python train.py --model="image classifier" --horizontal_flip=false --num_classes=[3, 3] --weight_standardization=false --padding_mode="reflect" --stem="single" --widths=[96, 192, 384] --mixing="cutmix" --learning_rate=0.0062 --orthogonalizer="polar_express" --max_grad_norm=0.5 --epochs=4.0 --weight_decay=0.2 --adamw_weight_decay_other_params=0.01
Rows from block 5 of a small image classifier, named by matrix and row number. Rows with one number belong to one channel. Each number is 128 + 32 x the weight over its row's rms, rounded and kept within 0 to 255. All counts start at 0.
After each channel's rows are labels from the 100 images, of 14976, where the channel reaches its highest value: "peak on" is the class under the peak. Only what is clearly more common there than usual is listed. The data: rendered roads seen from a driver's seat, with toy cars, trees and houses.
# c3: 3x3 conv (model.blocks.5.c3.weight, 192x192x3x3, each kernel summed), inputs 0-95
# c1: pointwise conv (model.blocks.5.c1.weight, 192x192x1x1), inputs 0-95

c3.91 [130 111 170 122 147  84 105 138 124  65 103 121 130 154 153  99 102 129 130 116 140 109  97 111 101 143  48 124 116 128 133 111 125 137 165 131 105 118 143 122 102 134 137 143  87 109 105  78 162 125 156 136 104 124 120 148  49 115 105 104 109 226  92 115 147 148 121 126 146 184 121 106 146  80 131 140 192 203 130 123 153 150  74 145 186 184 175 179 126  95  59  43 117 153 197 143]
c1.91 [172 169 158 132  63 152 106 102 138  95 157 118 127 117 106 129  72 116 138  99 106  94 182 100 133 149 123 119 166 162 129 111 158  83 142 114 223 113 118 108 165 147 149 130 155 114 134  80 111 107 110 126 122 151 134 112  88  46 132 153 115 151 105 148 135 102 160  96  94  71 141 145  97  86 146 177 169 210 103 151  71 133 112 104 132 148  96  96  89  99 111  55 139 150 166 191]
peak on: verge

c3.72 [123  97  95  79  75 179 119 143 126 124 102 142 172 114 116 157 147 128 111 149 126 137 117 121 124 129 166 179 134 106 151 114 123  70 170  83 171 149 172  96 170 165  96 157  77 124 134 157 126  91 138 130 104  82 148  85  87 133 133 116  95  41  95 143 123 129 113 124 136 147 153  87  45 157  70  86 134 124 117  86 132 203 122 127 154 182 137 130 109 178  50 138 139 106 106 130]
c1.72 [134  77 114 113 132 139 151 104 124 100 105 136  83  76 114 107 161 116 110 128 130 190 133  83 106 138 161  72 229 118 162 111  94 128 122 135 165 105 142 128 164 132 142 134 142 147 149 157  94 123 199 100  97  65 126 102 117 129 119 150 135 120 179 137 131 191 176 158  95 119  98 109  55 240  82  92 127 124 123 119 170  80 124 171  86 143 177 130 158 116  83 178 135 133 160 119]
peak on: road

c3.121 [208  86 116  72  43 177 123 117 118  80 203 117 147 159 136 164 138 115 111  82  83 116 106  59  46  94 142 127 127 116 115 113 105 141 117 103 136 146  56 147 117  95 123 135  77 102 111  82  86 115 107 130  87 136 118 121 114 101  80 133 134 117  85  61 111 120  51 146 160 115 166 155 130 171 145 152 142 119  99 125  92 116 125 103 155 100 108 151 133 163 134 121 102  99 139 135]
c1.121 [119  85 115  57 114 176  77 154  99 172 195 184 135 138 155 171 140 147 133  88  73 174  74 173 147 122 156 127 117  86 105 121 101 138 114 117 131 152  64 107 162 108 141 133  92  86 142 122 117 127 141 109  98 139 106 116 116 132  78  98 137 142 104 123  81 144  67 152 188 122 134 148 148 151 145 149 115 163 105 124  78 124 115 161 103 108  95 148 128 145 109 135 132 159 116 118]
peak on: road

c3.113 [194 108 199 120 145 126 115 167 125 116 132 201 124 125  84  81  81 101 130 143 122  90 112 130 138 143  92 181 132 168 124 179 116 120 128 163 163 145 123 145 163 123  93 191 151 157 155  78 155 129 182  96 129 175 133  99 123 216 128 159 120 160 171 132 123 114  91 105 135 155 169 116 170 116 142 115 144 138 144 161 123 156 167 104  94 197  99 134 126 151 112 150  81 110 165 143]
c1.113 [134 126 142 112 123 145 151 122  99 116 127 101 165 142 118 135 129 123 142 143  69 107 191 146 112 163 105 120  83 141  97 146 148 159 160 155 146  99 103 123 159 147 124 126  83 137 124  78 218 159 107 107 149 103 147 117 162 139 104 128 151 147 143 178 119  96 143 119  75 148 160 134 203 146 117 105 124 162 150 118 100 105 113  92 115 105  86 192 113 107 124 121 114 174 185 142]
peak on: truck; car

c3.60 [130  83 113 172 186 114 112 170 125 117 136 118 107 120 138 137 178 121 114  89 201 142  95 145 130 119 134 127 135 150 112 104 108 134 150  92 125 139  97 171 136 135 220 126 117  77 131 190 120  98 151 110 102 115 123  46  94 158 160 162  80 111 165 180  83 138 103 167 150 136 149 113 155 103  67 109 106 157 127  98  51 153 170 178  82 140 135 104 198 173  97 130 133 107 110 115]
c1.60 [152  75 119 157 117 147 187 146 145 167 175 145 112 118 175 156  90 142 132 143 166 154 180 153 142 152  72 129 139 155  85 156 100 189 110 129 106 127  95 108 108  88 160 116 177 144 166  81 132  93 183 102  92 148 102  73 113 167 125 112  31  42  94  93  96  94 141 150 157 144  97 138 118  72  99 120 131 166 105 127  66 157 137 180 108 104 100  96 152  70 119 161 115  77  87 135]
peak on: road

c3.124 [150 157 110 123 121 146 162 135 140 162 155 186  94 161 129 140 170 159  90 115  98 117 133  94 195  69 182 134 153 113 178  88 151 148 149 150 117 124 111 141  81 154 169 146 140 153 126 160 141 148 161 134 139 160 108  89 115 179  93 113 112 147  97 154 145  69  86 112 145 122 104 166 133 202 132 116 121  64 163 142 102 163 122 163 105 126 178  37 128 142  99 120 136 111 137 144]
c1.124 [133  80  84  44 123 138 195 139  94 191 142 111 157 186 146  89 143 110 109  72 172 116 146 114  96  78 138 121 150 147 136 117  94  78 174 129  69  48  98 113 158 149 116  30 159 134 139 170 122 109 135 124 133 109 152 127  68 100  94 126 123  99  84 130 129 129 122 146 106 146 152 143  73 148 148 157 107 130 172 178  91 173 134 117 119  92 163  60  89 138 106 133 121 153 128 101]
peak on: truck; car

c3.178 [126 119 132 126  79 122 154  99 157 155 152 113 135 157 115 135 130 195 124 135  95  99 137  77 109 112 117 144 113 131 152  59 165 127  93 147 124 133 105 176  92 166 145 128 133 147 147 117 133 126 136 113  93 163 120 108  74 122 176 127 153 103 133 139 137  74 124 111 128 130  95 126 115 124 152 160  71  73 159 117 153  96 137 158 128 192  90  40  95 112  86 166 144 128 143 113]
c1.178 [149 128 114 158  75  87 143 136 117 151 199 152  86 171 130  94 153 139 137  72  88 132 127 142 121 179 121 160 124  64 165 148 154 175 144 130 139 104 154 105 107 180 142 164  98 142 108 159 138 131 100 146 113 159 163 143 113 132 134 144 143  63 126 167 129 124 122 111  94 120 124  72 150 152 177 144 109 118 135  90 128 152 158 166  94 164 113  58 104 131  80 142 101 194  83 134]
peak on: verge

c3.90 [122 134 124 144 120 139 104 111 131 143 141 145 116 107  81 150 113 127 144  99 134 171 217 140 141 104  79 101 120 104 101 132 147 143 106 135 123 156  67 137 184  73  45 156 129 133 132 156 116 100 159 135 159 103 121 138  63 176 177 110 123 116 117 133 100 146 207 234 160 136 116 112 106 147 134 122 113  90 120 123 215 171 138  79 184  92 147 109 119 129  81  97 176 140 143 118]
c1.90 [150 119 173 116 165 179 111 116 152 203 165 101 135  94 135  75  94  78 111 123  80 142  98 154 102 152 109 124 116 114  89 139 132  94 129 140 152 117 147 107 170 154  99 150 130  88 151 114 135 153 129 117 163 121 100 141 131 114  75 106 101 206 187 139  92 148 111 130 165  75 158 173 123 131 115  97 143 168 102 119  85 130  96 141 163 123 149  99 124 160   0  64 205  98 121 134]
peak on: verge

c3.151 [120 117 125 104 137 141 167 108 152 146 105  79 121 138  50  77 147 118  85 117 119  62  60  27 183 117 120  89 117 146 102 125 120 112 124  87 218 115 135 144 101 126 170 133  74 128 136 102 100 106 158 131 127 161 124 110  75 100 107 128 100 146 134 154 153 114 130  99 120  81  91 163 162 101 144  71 148 119  92  91 161 163  97  36 151 128 129  94 148 100 136 116 125 129  98 115]
c1.151 [114 113  88 140 105 184 186 133 174 139 144  70 114 135 100  92 137 148  88 144 144 159  96  81 123 112 133  86 187 132  97 137 137 121 148 100 132  97  83 103 119 152 138 135 163 149 131 182  90 135  84 108  80 119 119 102 159  42  99 155  97 115 131 127 130 119 102 113 111  96 132  73  88 124 110  94 150 120  89  79 167 138  97 105 142  77 153 141  92 102  95 129 109 148 126 132]
peak on: truck

c3.143 [124  75 160 109 123  91 160 142 106 158 191  73 112 118 131 130  84 163  84 125  97 127  81 109 148 154 197 151  89 124 147  72 152  74 103  91 177 105 116 167 168 103 162 110 120 151  88 113 121 111  76 133  99 190  91  73 131 173 130 141 125 114 125 118 115  67 136 155 125 118 114 153 131 127 136 125 115 148 153 138  89 108 171 118 170 117 120 113 153 137 154 150 165  98 115  83]
c1.143 [182  82 110 147 108 106 108 149 134 136 118 187  59 153 147  66 140 140  90 147 115 154  93 131 145 150 144 114 146 105 141 115 121  96 112  97 133 102 128 180 163 128  85 145 123 169 102 132 110 118  93 157 107 172 110 128 139 206 163 130 148  95 152 162  98 105 107 207  81 190 168 138 116 150  79 129 136 189 118 146 106 138 123 124 120 103 120  82 124 107 111 149 176 111  48 164]
peak on: verge

c3.145 [ 93 104  86 125  93 171  83 108 149 140 102 131 106  96  70 133 157 170 109 120 153 117 106 184 119 157 120 134 112 136 151  88 105 134 102  94  81 109 138 100 152 123 116 111 131 136 113 118  95 103  92 108 133 151 161 142 117  92 204 154 157 112 152 173 141 134 129 136 133  72 130 124 117  90 133  51 151  99 122 123  85 120 117 129 197  66  84  92 125 158 163  96 125 144 116 136]
c1.145 [154 146 119  84 135 133  93 115 137 166  74 153 124 187 140 129 139 139 109  49  81 109  98 110  96 193 152 126 143 124 170 195 113  71  66 106 124 115 132 127 140  99 164 129 122  95 102 155 101 101 144  81 158 188 114 157 121 136  86 117 118 101 144 141 139 142 145  87 157 113  92 108 188 141 149  71  72 140 149 168  56 125 107 109 167 146 101 117 127 113  81  99 116 158  84 103]
peak on: car; truck

c3.61 [159 101 150 139  90 105 116 149 181 130 130 103 146  61 141  86 117 125 169 127 136  83 185 162 192 146  78 120 127 148  91  81 167 128 122 128 116 136 166 131 154 122  62  98 113 108 148  51  74 156 108 128 138 118 101 112  82 119 168  98  94  75 142 130 121 180  65 125 123  89  80 114 141 152 112 145 145 138 177  88 188 116 111 101 137 133 223 110 115 146 157 157 136 145 117  92]
c1.61 [131 114  83 154 154 144 176 127 130 145 118 131 115  83 129 115 148 126  95  75  99 113 102 109 171 148 125 134 132  75 126 106 134 165 128  66  89 184 138 142  83 144  97 127  87 143 150  56 100 161  71  96 123 161 110  61 112  97 114  86 182  54  75  96 102 145 100 126 115 131 107 213 168 127 140 109 181 173 155 138 129 104 107 136 146 125 126 124 175  89 180  90 142 148  90 131]
peak on: verge

c3.15 [161 104 165 144 176 128 114 141 106 123 169 206 164 137 170  72 179 135 169 132 100 106 118 106 125  92 139 122 121  89  96 114 146 150 117 144 162 117 118 136  51 142 153 159 138 141  85 107 107 126 107 101 105 102 109 111 121 116  94  95 131 119 138 105 165 145 121 104 158 168 182 103 139 115 135 192  80 154  87 141  94  92 168 156 138 145 148  81 123 110 104 109 140 135  63 134]
c1.15 [145 156 149 132 164 195  84 166 144  99 152 208 197 165 135  37 141  87 153 154  66 154 112 118 150 110 130 150 109 117  59 109 137 177 137  88 159 164 119 147  90 169 150 134 139 145  89 156 119 120  91 138 147  99 111 173 156 141 126  87 150 110 166  67 117 116  89 173 127 125 122 126 186  90  98 153 154 131 128  97 102 138 107 134 175  83 178  92 127 109 122 142 117 130  64 140]
peak on: car; truck

c3.38 [103 120 152  95 141 158  32  87 138 179  91 130  86 116  99 149  81  79  65 143 112 132  66 136 109 166 123 143 152 110  74  81 157 132 126 137 117 115  12  61 113 105 147  92 144 135  87  64 118 158  85 119  98 154 135  90 153  57 173 128 135 140 192 134 134  99  92 130 179 114 139 178 132 129 145 198  88  74  85 146 144 124 135  92 157 157 137 146 142 123 122  99  85 179 103 114]
c1.38 [143 120 165 163 175 184  97 117  84 151  89 127 100  76 120 162  88 133  99 125 103 112 134 140  81 115  84 150 102  91  89  75 153 112 106 112 123  88  73 171 125 162 127 120 143 122 149  86 175 178 110 135 109 150 152 126  99  85 145 105 138 108 166 113 152 116 105 155 108  98 132 164 159 132 105  92 136  54  95 183 161 124 127 132 169 136 108 179 116 180 168 146  40 131 103 138]
peak on: road; verge

c3.125 [100  85 175 102 154 168 126 143 136 131  93  99 122 129 113 112 139 137 111 164 130  94 174 157  67 160 167 137 125 102 123 116 117 123 124 128 143 105 188 118 133 151 123  90 118  99  96  86 159 148  79 144 164 122  92  84  92  74 124  99 118 112 161 114 132 112 122  94 130  89 127 175 122 105 128 112  97 142  99 121 114 166 140 138 169 168 122 101 122 148 116 135 157 126 115 109]
c1.125 [142 143 100 131 169 136  97 150 137 109 114 164 112 137 114  99 130  69 162 152 131  80 126 123 122 134 173  48 129 140 139 104 143 126 151  68  99 156 175 140 165 112 135 126 140 148 154  84 171 103 110 141 116 107 141  80 163 107  94  96 149 128  95  72 120 196 167 103 163 140 122 173 142 151 112 140 164 143  56 108 124 106 130 142 150 170 153 149 174  90 110 110 159 181 147 142]
peak on: verge

c3.21 [144  96 152 116 151  83 110 143 128 170 158 111 115 155 124 166 126 145 163 114 121   0 119 125 162 102 144 122 166 116  96 132 150 108  99 129 126 125  88  92  71  90  96  77 120 126 139 131 156 132  78 129 136  94 131 127 110 103  90 122 149  20 156 139 113 128  98 138 126  79 102  91 110 103 108  34 117 119  83 106 127 143 138  79  99  93 182 121 133  81  84  64 149 111  80 123]
c1.21 [157  90 177 108 101 110 146 131 151  95 109 151 142 152 152 160 175 144 171 148  99  37 147 124 115 146 145 127 127 104 121 171 141 149 122 123  96 113  98 127 181 172 186 118  90 161 162 196 112 114 125 117 147 114 170 138 101  75  92 106 119  64 102 127 106 137  74 140 133  98  97 142 199 156 120 123 147 149 119 115  99 172 102 132 124 145 152 187 154 126 110 110 100 107 126 131]
peak on: truck

c3.146 [143 126 138 141 137  82 144 137 132 115  42 161 125 141 130 110 113 173  80  86 199 165 224 121 126 195 111 102 153 141 134 116 117 114 130  95 132 131 133 159 104 171 142 121 129 162  69 133  77 123  74 109 124 130 139 140 100 133 168 111 110  60 130 100  92 122 114 184 163 134  76  78 139 130 128 130  70 112 125 148 137 127 144 104  43 150  91 128 120 154  94 120 134 153 155 107]
c1.146 [143 160  93 127 168  63 113  94 162  74 115  91 135 149 153 110  90 149  56 132 163 132 116 141 156 163  79 124 146 132 132  89 145  93 134 112 125 161 153 106 135 175 109 111 116 185 134  96 114 117 132 107  80 153 166 160  83 132 131 109 118  77 142 102 140  93 108 139 146 133 159 157 104 202 116  93  52 101 134 147 101 211 131 102 171 157 143  84 124 122 141 166 109  78  95  71]
peak on: truck

c3.56 [178 118  69  85 110 123 112 111 123 103 113  42 137 158 107 169 140 126 135 132 110 132  81 154  95 136 103 120 104 134 141 141 164 140 119  40 144 108 117 144 138 129 103 114 117  64  99  51 121  99 116 122 113 172 100 152  30  91 140  87 157  37 132 183 115 135  65  54  87  68 103 109 132 119 119 111  84 127  94  89  64 228 139 106 113 154 141 128 100 185 114 169 146 131 181 120]
c1.56 [174 133  85 133 178 107 153 144 113 104 139  98 110 131 100 114 129 134 120 116  86 170 139 108 125 153  85 163 147 143 141  59 118 135 134 146 140  89  97 114  62 111  99 140 163 101 124  68 175 144  88 102 119 178 142 128  68 124  75 118 118  83 108 127 146 129 155  63 133  92 124 112  88 153 189 149  96  44 134 114  69 130 145  58 153  74 187  83 116 120  91 143 159 109 121 154]
peak on: road

c3.163 [127 143 145  90 160 161 110 104 180 105  79  97 142 187 137 182 168 138  99 110 155 125 194 129  86 141  94  91 132  80 114  73 136 112 101  93 130 144 171  82 111 171 100 119 133 152 104 122 108 110  93 158 137 122 127 111 112 100   4 141 126 172 171 201 127  94 168 108 169 144  87 124 121 142 114  96 189 119 183 153 133 131 105 108 153 151 161 125 139 153 171  81 167 192 114 114]
c1.163 [153  98 143 154 166 133 156 158 176 151 113 137 135 136 117 123 154 111  80  83 114 169 140 155 119 113 134  93 137  71 157 175  95 143 100  95 149 116 159 109 107 149 126 141 113 168 140  99  92 146  55  64 103 151 101 105 193 105 147 124 159 255 109  93  85 178 160 100 129 137 147 219 118 163 126 114 140 126 163  63 182 171 115 110 111 123 137 141 145 141 169 159 117 154 145 133]
peak on: road

c3.185 [122 102 149 127 101 117 109 120  87 146 192 110 141 141 106 138 163 112 162  90  75  86 144 126 102 193 142 124 126 149 119 207 141 151  75  73 137 114 156  89 138 100 112 139 182 116 164  61 189 155 133 116 122 155 122 185 180 182 118 148 130  89 152 144 167 132 167 161 177 159  92  69 101 121 117 137 207  94 182 110 190  70 142 147 178 116 131  96 101 164 136  92 168 150 133 139]
c1.185 [ 98 137 119 111  90 149 142 153  99 146 133 118  99 123  94 187  68 127  85 118 157 182 132  91 122 130 110 113 149 133  66 154 127  75 106  97 107 120  87 127 140 132 131 119 208 209 163 128 114 124 178  72 120 166 110  76 172 226 112 139 125 124 166 230 147 160 133 104 167 157 137  72 107 100  94 162 122 154 133 121 178  81 148  56 130 123 162  83 142 109 141 113  85 152 162 140]
peak on: road

c3.93 [ 91 117 118 130  69 103 119 130 154 126  87 115 107 126  87 115 161 151 129 182 123 133 172 190  96 126 107  49 201 105 149 171  82 155 167 112  81 156 145 104 175 140 105 151  91 160  98 116  93 111 196 144 141 125 168 116  72 123  88  69 140 104 125 110 132 117 128 150 132 105 129  88 153 149 105 136 154 146 108 136 161 141 109 119 148  86 186 121  84  50 131 119 144  33 164 106]
c1.93 [ 80 142 129  77 118 129  95 101  97 106 130 140 151 150 101 127  82 133 209 171 109 156 162 155 139 117 115  59 176 126 164 118 157 138 189 126  95 182 173 114 163 105 124 141 118 165 128 157 109  77 185 160 155 132 193 139 117 109  29 112 119 103 199  97 100 118 161 174 102 139 114 144 135 202 145  92 251 130 122 141 211 139 143  97  87 145 139 113  90  53 106  84 124   2  98  99]
peak on: road

c3.57 [111  97  58 117  79  27  95 129 146 155 142 148 166 150 145  70 100 142 112 139 153 104  83 162 148 151 191  91 151 120 125 149 122 122 120 141 142  86 161 119 113 110 123 159 108 212 133 151 121  76  95 115 122  93 103 148 127  18 150 106 119 119 160 177 102 114 132 123 144 153 109  97 132  92  97 121 159  98  92 147 119 128  97 105  90 158 160 105  83 158  75 152  42 157 138 151]
c1.57 [124 151 102 109  91 115 193 156 145 150 119 129 107  97 140 167 133 129  22 142 178 103 106 161 158 111 155 136 102 108 142 160  94 102 103 114 114 126  94 100  82 100 138 139  79 226 132 177  98 116 119 137 144 129  61  85 127  38 147 135 142 182 117 163 125 118  70 122 206 145  80 182 119 120 137  72 107 137  94 126 100 138 126  91  83 163 145  55 140 114  97 112 141 129 133 159]
peak on: car

c3.12 [128 107 122 137 162 168 127 156 100 146 172 109   0 142 170 114 120 126 112 152 133 134 130 149 167  70 143 127 176 147 129  64 135 134 133 167 123 135  91 115 175 129 143 134 113 131 158 134 202  77 107 151 100 117 104 160 118 114 151 163 123  77  89  84 112  99 103  82 158 134  62 126 112 131 158 149  71  78 116 112  56 147 139 143  71 161 105 126 204 123 186 118  43  90 112 107]
c1.12 [180 134 137  95 101 110 151 144 117 136 109 120 120 175 181 159  97  97 237 160 124 118 116 150 112  76 158 195 162 115  90 142  90 113 113 140 167  99 110 128 147 111 103 109  42 156 130 158 165 119  82 153 119 130 136 113  83 103 126 196 119  71  75 127 131 117 154 126 129 172 105 108 123 108 179 131 144 144 159  68 111  96 123 145 114 127  97 116 134  88 148  94  44 112  61 108]
peak on: truck

c3.132 [138 107 141 117 109 153 136 115 156 159  97 171 114 133 135 139  92 102 129 104  82 140 133 118 118 170 181 155 112 107 109  92 150 112 123 161  91 121 142 165  76 151 147 147 155 123 123 137  35 126  97 118 106  73 127 107 150 121 133 107 147 140  76 101 112  81  81 107 121 127 121 123 112 107 106 220 127 103 124 133 102  96 121 145 107 149 148 124 126 144 154  99 194 106 132 132]
c1.132 [120  91 104  71 100 119 172 111 133 107  82  64 179 169 112 201 148 148 125  89  86  96 165 126 106 130 183 100 125 133 157  84 183 132 106 167 154 110  72 166 104 172 151 107 103 121 135 146 112 137  77 136 140  73 139 150 125 156  95 127 135 111 168 117 111  93 147 154 149 138  93 125  90 109 118 147 151 121 114 100 113 175 148 121  76  80 145 111  98 167 141  94 131 107 113 130]
peak on: truck; car

c3.85 [129 139 185 109 197 122 155 139 180 183 158 112 138 162 135  82 104 155 121 101 184 126 130  48 181 126 206 152 166 123 138 166 137 115 122 108 161  90 111 155 133 171 173 102 175  88 179 119  98 112  80 109 165 140  96 114  96  67 106 130 113 105 134  63  95 152  80  97  99 119 108 129 124  81 136 183 136 109 141 110 122 114 139 163  95 124 138 114  83 136 113 147  82 153 142 112]
c1.85 [194 128 141 130 145 107 181 119 113 166 137  69 102 193 120  79 111 146 144 110 179 151 158  95 132 111 126 201 109 124 110 126 132 144 169 121 180  61  98 126 119 141 189 115 123  96 125 136  86 106  97 115 168 174 121  87  86  96  85 157 139  96  83 109 120 125  81 128 128 148 118 139 129 102  95 159 143  67 156  94 129 177 123 153 141  32 122 135  89 128 105 191 102 134 124 122]
peak on: car; truck

c3.191 [114 105  56 100 158  59 181 168 135 115  98  47 131 138 183 109 124 101 138 134 135 127 104 116 113 151  81 159 127 128  77 175 140 143 141 158 130 126 100 115 113 121 140 104 116 137 138 202  27 196 131 130 100  72 146  70 123 183 150 149 107 182 140 149 104  92 134  89 133 180 104 146 144 134 104 134 188 157 148 153 129 108  93 169 143 149 167 131 164 101 120 159 149 141 136 117]
c1.191 [129 173  52  97 170 129 144 134 102  79 136  82 136 157 143 154  79 121 130 126 136 126  88 143 109 123 120 109 146 124  95  67 168  71 145 112 105 119  45  79 114  88  99  89  66 102  99 179 115 111 111 158 152  83 119  62  93  75 193 113  62 152 166 150 155 151 166 143 100 123 143 151 156 119  37  92 172 160  94 119  99 150 130 148 115 192  85 195 134 106 103 133 167 125 112 117]
peak on: car; truck

c3.6 [151 138  35 132  48 169  23 116 125 111 131 146 139 146 132 160 159 153 154  95 104  80  82 119 149 144 156 106 126  79 138 106 142 150  76 146 109 101  87 171 106 119 128 100 109 115 128 156 139 155  48 100 157 166 106 139 139 101 122  95 128 109  77  98 167 132 136  87 176 106  95 109  89 155 165 103 160 168  72  93 102 169 125 158 178 146 164 180 115 179 144 136 128  96 136 143]
c1.6 [173 115 115 141 114  71  17 166 113 151  66 153  81 213 133  98 104 189 154 152 118  94 105 133 140 143 146 111  96 121 106 116 108 143 110 103 155 125 113  92  81  59 141 124  97 118 121 186 120 182  87  88  98 141 145 179 130 143 106 108 125  97  96  99 111 138 138 138 161 107 127 144  85 163 178 160 161 164 114 110 106 111 102 141  84 162 125 145  94 177 102 146 182  99 142 157]
peak on: truck; car

c3.26 [134  97  82 164  96  88 152 197 119 139 120 101 192 143 116 106 174 139  96 133  79 146 125  13  59  56  94 178 146 131 127 155  94  82 100 134 105 119 136 152 138 126 141 132 190  86 145 208 180 116 125 104  86 116 136  97 122 161 153 144 137  76  82 124 119 102 133 123 144 200 128 148 133 106 128 154 110 153  92  94 115 123 157 121  33 148  69 125 136 168 121 113 145 141  93 122]
c1.26 [177 142 140  91 165 101 167 164 107 166 178  97 137 165 167 128 128  85 137 114 118 143 145  78 135  56 105 133 173 115 132 100 108 154 121  95 113  97 157 119 181 104 190 110 104  83 147 222 143 102 116 118  93 101 136  89 103 104 122  96 141  63 122 100 141 121 113 146 116 171 114 134 162 170 144  93 110 125 186 132 118  95 149 156 144 143 136 133 114 123  76 112  89  81 110  95]
peak on: truck

c3.24 [121 138 119 121 172 108 101 157 173 145 134 133  99  87 112 117 165 117 137 123  96  85 116 109  41  88 129  46 151 110 131  81 164 126  97 103 108 131 154 136 154 156 118 110 107 139 126 145  69 139 135 109 123 100 126 107 150  77 102 143 124 169 129 210 149 144 160 167 125  98  90 159 118 109  98 138  20 104 163 159 134 105 161 114 119  81 162 122 115 142 194  91 123 149 109 105]
c1.24 [115 150  99 194 158 118  98 122 120 155 112 188 142 116 107 124 114 122 121  84 117 116 101 143  92 131 107  93 126  97 128 120 103 106 157 194 133 139 126  85 111 105  94 169 134 218 146 149 100  96 111 113 114 102 112  88 135 131 141 185 135 125 144 103 128  92 162  73 126 104 120 195 138  68 149 139 114 120 160 176 127 112  80 104 127 114 155  63 143 125 195 158 140 135 171 175]
peak on: truck